python train.py --train_examples=245000 --label_smoothing=0.1 --batch_size=512
Rows from block 3 of a small image classifier, named by matrix and row number. Rows with one number belong to one neuron. Each number is 128 + 32 x the weight over its row's rms, rounded and kept within 0 to 255. All counts start at 0. Numbers have three digits each. After the name is the row's rms in percent of the matrix's.
After each neuron's rows are labels from the 100 images, of 14848, where the neuron reaches its largest size: "strongest on" is what is common among them. Only what is clearly more common there than usual is listed. The data: made-up road signs on poles. In brackets: how many of the 100.
# u: gMLP up (value half) (model.blocks.3.mixer.u.weight, 336x256), inputs 208-255
# v: gMLP up (gate half) (model.blocks.3.mixer.v.weight, 336x256), inputs 208-255
# out: gMLP down (model.blocks.3.mixer.out.weight, 256x336, transposed), outputs 208-255

u.325 104:156052154128128145099169152094108128175108128075223112147137128133126130064128180179183128128128122176162128128068144128240171068080128139128138
v.325 092:128081128106075101132136164128128128128128171128128128102099079092128128128103129152128128071129128143134145128170083107159169117128172125135103
out.325 094:133139123128128200123109128095128104093128128191188087128193100105128130213054074135128099098102098093146110128128098128119154128136081167118104
strongest on: triangle sign (45); yellow rim (29)

u.164 122:151120128083128128067023150128128126080128111174141106114119198158164128133157134202055116134119128084128107115125104128106137128128090169095090
v.164 111:128101128203128128128089133127149048134164128168118122119128150127199128097169088125128179147134119150165128068090128156084076128088128125128128
out.164 116:127128137128128128060127128128182155128118137096104128168089128169074141151128140147109128154148122159216128198116113121189128117128128088128128
strongest on: triangle sign (70); yellow rim (26)

u.172 109:078089172142137099128111133125106096134147086169107128128106049128135132085130101082114196127157151128163177117168068142128134048099122130154134
v.172 107:111128236163161128199152128181179128197128147128113197128106059128128140128140128123191128114128134116128034090128128135128123166140128153141193
out.172 117:104053074138128137191160145118141175117142090128133149064100106157128086140145128090127197191128133190128128121102128110128160099166128132133029
strongest on: pink face (63)

u.26 116:128128128128128128130061125148134157161082144128101177159139085186128128159128169074128136104151095111128128135128147189105128118103128160137045
v.26 099:140147128192150128083128179172117172149200207121155128089178099128128121119075153128128145128118144086094129071084128147150101147155089128128181
out.26 117:128128169128149128128157152179070051153128086126132083112046159123063132112128137130187093165107127167160098128128120098193129056153066157128128
strongest on: triangle sign (95); teal rim (30)

u.81 105:105213152128146128108220128137082103187150076160115128102132135128099078128128136132128094111128114128169129107123144192152153156128128128177075
v.81 102:128096148160132133142128128067162134169128175158179158173128134112101168128149128138128203154054128109117171116100128151128128110132128132128125
out.81 096:130128101145159128128109201128132169101113103113128095128140185128128115228176088223128128167128132128147079128056080140131128108172128128123128
strongest on: triangle sign (96)

u.300 112:128147168154085082128179208104136089162116128148141112136128176106131146128152191128171100128128108128137047158128128128128128177112110116129125
v.300 117:156121128114087100107144128128128128128145110128101107128129136128128144135128109170149140117185100128058128128120163094167132128113136090128092
out.300 116:128109124161128129210128062092098135180066137106127167172128128128128154141128079106058114128151093037112128177128107138128122157128128049211128
strongest on: hexagon sign (60)

u.217 088:107141142140135128128128064128132117118128162153128178128152083201125089128114149128128130165122105128192153128086075144128145128151148132044128
v.217 075:128147128096176189103128128128119109182128119136156128178128096128109183058236128128128190128101081118148144158128063112128128065128135144104204
out.217 075:128119149072124144111132126205128128128207198128136116100052106093128112128128120128089196075164153048141103128123172139123128128163136090173170
strongest on: pink face (51)

u.0 090:100120172128128121115128096137188077145145093128132101128128097150159118141174154162165128075151128128128114128128128128128114160077128128128116
v.0 090:105145119128128083037191128128157199174128128160168128131128128118128094128119188128128147128128128176128128095128126132128112070166093122138123
out.0 089:117075128122125128068128078078094128207094128128110132194154177098128133155128128126119165128128145083054128182128076151066096112180155116153139
strongest on: red face (29)

u.278 105:222101128086128145082149093146119135128128131147128138106114128184179094137176128128095048130130186128051128149117059128147166124105128129145116
v.278 111:077131162165208196128090128093128128156156082128089128109128126197128086128109128128204126128070141162128128126128086128128061128143166131096083
out.278 108:076128134128128189128171074171108184128128114140114128221105130109083128131084142128100174120128151128128097123071148170173128140166074073128128
strongest on: grey face (82)

u.13 107:124128147147128095128131128098140108111128066136128102154083108118128052128169144087184174084113123128108128069184116145027050128128128147131103
v.13 108:122167128070141128142085114123128128168164154128093158128167153161074128122128218128141161072060151128150128144096135179079128128143190106169126
out.13 096:186128150124128172096128219195128182111128128121128185036076175096157128144128128130119128159102133062128196145090128184170119128128128134095107
strongest on: triangle sign (41)

u.238 109:106130128128128084107151128090114128111128088177141128128092137128065128167136128135183197131182132138135186061167128092183128170149177128162120
v.238 105:128090104060128184096128196074079106189128128177128134150192128190135167060128130067128153128128127162128109095141131083169089128109038081064128
out.238 113:128111183113128151185112128141128128151172097160128133133157161083120103166130111126124128096107121170160106121143101053128108128081111153122093
strongest on: triangle sign (87); red rim (35)

u.257 111:123129155134110056151128128187098128159069128118128100118128099132103128134087128079202128222168177166128128145133103128128115128147091076148107
v.257 109:154166118140104149113216128100048139141075114163135130095127106128059118156119128096128073145128142086128100128135122104182153083128099102206117
out.257 116:144060160136117128128128124128148099128094147111155128222111169128128128089130143128116191180107177070101186129062189192135045128128128128113128
strongest on: hexagon sign (63); orange rim (27)

u.208 105:144128128128086246128128120128130148128129170128169128096128053171153190135137143143128154105167078165102096128128155128120203184137148128086136
v.208 093:128134128128103100128128128111109081067158143175155128152128137170069131128128138145076047205063125128145116102138133136096091129128128185110163
out.208 098:084128118149113121105139152078160117103112128128125147147173113099128107128128099128120128127109140089169232165128157123149128128128134141098128
strongest on: square sign (55); yellow rim (45)

u.87 104:092107128059147107156128166111170128160106130128111184130168181172193127137128122128102115188162128169171118128120128157166084136128130198140093
v.87 104:102128106128203167139128140131171128099066128112128159123128194151118128138187166128118196134087130089200128121086121086101167099167175128084156
out.87 112:113128124158128120164175066151053128143128128159140128189164105139132098130063124128128128132222128167102114128097143128118084176118072132128163
strongest on: hexagon sign (40); pink face (33)

u.48 103:101150117128128128091223173181158128128151128185141163106156128187128134113128136143128158130089153168124128151128128156125045103117147080178128
v.48 106:043128129107113064072106174128080128128101157128096128128128163149106152154080128112137173130174124080154128128128128156128153099175158171200128
out.48 102:078132092127128128142128125142130099152150125142128131091169150139162178095128124033057044128150114128176180146128141128159168183093147127128128
strongest on: pentagon sign (48)

u.175 105:081128161132128141128128087142134187158165063168136128177138128128159144128106172098128095125128124124133202128093128110179139096185099070157128
v.175 104:034106127155128128124129128128093166131151142088109128128128148076150111128085130128182128128128165124128134156128128209136115128064099128128170
out.175 098:104117128128105128086122080068170129099170164078128098121121177128128134167128143128149063113107128224123105098128128125128102109090092191182100
strongest on: hexagon sign (41); teal rim (32)

u.249 088:099129128128153087078116151128128138118161241128132072213132185082128113117101128128195163128131131125021128128108114105128160090168119134132128
v.249 085:104132061196128159039104117072128139135128128143162128155101088156190085128164081123181128128108128128131128128119110137128139128209166128128084
out.249 086:241153111128212128117128128160151128146110093157073128128128128128128176167128128112087116145120093134128098063128123128132128128093178128178128
strongest on: hexagon sign (40)

u.75 107:120104117076089119128100125147081128128110096157147158166128128128169128122121157125085127128128163104133128065128128072044162109152093114128081
v.75 107:128100113104225134103126128111163165111118046128116115100128122128114134169128107049125121147103205183124140122128168081152154082161164128152081
out.75 102:128132108117104107101128102142128168177113197128110118128180113210209128171128114142128152155086063078201138128140128140128155128134128132160128
strongest on: pink face (95)

u.256 083:123106126040128128138128188140128093128128128128128082128128125163150119157153128128168181182118138037040092128182037128127112148128128081128099
v.256 055:125092084128165128170122128128128128073128131140116158128099128092131215128044128044077090128128100079098128132147128180173128128124087128128140
out.256 078:168102135108128139126175054128086147165128128082161219128128128142096128128102084049128134128107205136051187170170128145128040128105209128128147
strongest on: hexagon sign (50)

u.149 103:222105131085082050128128065130153183128060102128186128124114161159097125128128081128130111063122143112221139128081197128128177107128128094123128
v.149 114:128096128128128128196141088078128142128128085096132069152128176128179144128131114097099115120119083128128128109128128092103071105139081128191136
out.149 095:127122128128127098148128130113137120154146118128164128075128149128128114099084132124128168122128100128171114163128139136208188128128128128128153
strongest on: pink face (28); black face (26); white face (25)

u.143 110:104113128094137128101140120218147126088122112157128154100158085149167188155128119128158142128146098128128167131081135122168147181128121163064128
v.143 104:093128142128118128128102128128157128136116147141095110109137128134115128128133084128134185128086103076143128125126194136172101198083110146123101
out.143 110:097128112102101109078135053102128128168128137182128087128093157178145129152128190209128128177128136190128128128128153116118128128148053091063091
strongest on: triangle sign (68); blue rim (26)

u.31 118:096116128173128128128129164122128128128140147128112150168153099101128113128169155213073181088137146110128116128050152118128150046099132145128132
v.31 117:145128145073128128112128128105128167128157169128128103070231128198082137198149140128128182128128128139087105128078110133112070141150150173100117
out.31 109:111101162115129153128104142135128117128129064162133162086089128077111086128035140150128144128128163170128131128108127134157128128128170128128084
strongest on: grey face (25)

u.276 099:187140050089128056128124165154095129097165124157128032122128128128128170169092144123051128061128175136114128119128128114192176128105098128139121
v.276 104:128128127092128101096149074115062096183161058128143128159135128182083128128128143088128111101123129050112081087122169116120110212138118128128163
out.276 109:128203137137128201128134164069128098106134128124097100123144096157165109118131067128128128128125190169100177155109168102145128174128128128128169
strongest on: purple rim (25)

u.3 114:134128125158172128128182128128108129146128175124128163128101101120128128107148165128198128128134152128128128160138121137169158173128086128211128
v.3 104:128186124124140146128149181140133132146127142045124185095128185133139140128128134128142128128096128096086120170072168137074103130089134184128112
out.3 110:155147128128116128164106128177107142170128185184107128138051139176128128128182128130128065068121161183143076159046102128141134108135107128128201
strongest on: grey face (77)

u.322 097:154116128124099069159128079161128128102107128128105128128128159208150116153133135170108098128120159128128116128128074128075104178102108113132210
v.322 105:128150098128128128155165170122110163037129196128162130183166157164141128090114128100128087128128153128188128128063192128214120128078121120158105
out.322 096:077207122123189128128128128123128128133128085110145116128115128064135143169153090140208092169100199128092159093096140103128099155128105128128128
strongest on: grey face (27); purple face (25)

u.258 102:057128051128128144130128110128128125026081141128128128076128101128128128165128136128128104082121184116128053149091164113149120112165156128122128
v.258 105:154128133102128126129128180128083085088168128110196169133118114145128201230128128127148065094128128124086128166200109091128128148138128090119128
out.258 110:094185128128128135062162116128090128094167213095145074099128135138219175117162128128098128131144185121188184128186077190100128115102176101145128
strongest on: pentagon sign (56)

u.252 105:123154074125155129089097145128167133062159147128128115138128112093128128138128114159128128128128128138183151164170150197147227114128128128072113
v.252 114:147078128093140068106128153124114120128157128094036082167124128179202142098128141058090105128073152071128132144106094149128194143128085127128110
out.252 115:132076104137068097026063113102145120154199128129176126128123128218128128141084195128076140148038128128137128086128173125076146104190105115132128
strongest on: square sign (71)

u.90 120:128128157128146119106176082112065128110118064137145115133139141108128128102128141072107095206128128128045128173116128185128128128166128128128111
v.90 121:128162106089129147072128160128151161125165135126128104153109128128128093072107131038115111158151130128081106128118112069128153200229071128125145
out.90 122:128128210134128105128114128122128098206189145103084150103145161149110063082162139053101150123104128049125207117140137128096153128115128128133128
strongest on: red face (54); white face (35)

u.207 106:128214128167128128101123128067093146096128160165148141154098131058128128075075128128161101185128217104061138128083134071123061149128139128128114
v.207 120:113200099129137155153158108165150158105128128134100134167089160131128154159212128128165069128088158109102128064128128155124123122149143128136128
out.207 104:128089142128169043098128125107154066128111164128128128177240128131141128128128181168158128128098066155119132088128115128119147157128205118187138
strongest on: hexagon sign (72)

u.139 109:128128149084146128068112041102107140122079150153128096145128087128065174128133158128128146142175135115100128139165173066128099154106116082119128
v.139 115:129128128118153128102131140106140068149207087128128093128128157165156138128129128199156080178186178122078128147073108155104153128103152131128112
out.139 108:128102161156128128154128154182168128104128115101158187128048128133189111078165156136128097076087148167098079136128122146099128128082160155123128
strongest on: grey face (38); brown rim (37)

u.170 112:109076128101103066143138128105128138186128083160128098128128101159128121162167086113105064186128122128124128102163164089174128134106182128153141
v.170 125:064175137114135128115138067125128128128123153148137142128146138179111128148201128101138128151154197057128187160128090140128128150128177128109128
out.170 117:129197128197148149139120128155096185145181153118128151140128087137154135163141095129150087128171128128127128128128128172128132078128128191113128
strongest on: grey face (63)

u.72 127:145109099095128158183128183133068161101128115111079128139128028125128128160074096168152086128128176081121128074147121178159159135154138027087133
v.72 126:148085128144185156123151128128127128101137162128092163173045072117159087152140127201128142134136223083119113111052107128156214157128124153088019
out.72 125:162112041057111128102109128143154092118175128033101128168171128128251128126125154104130191126099174066128124128189109139128185058147123128096129
strongest on: pink face (98)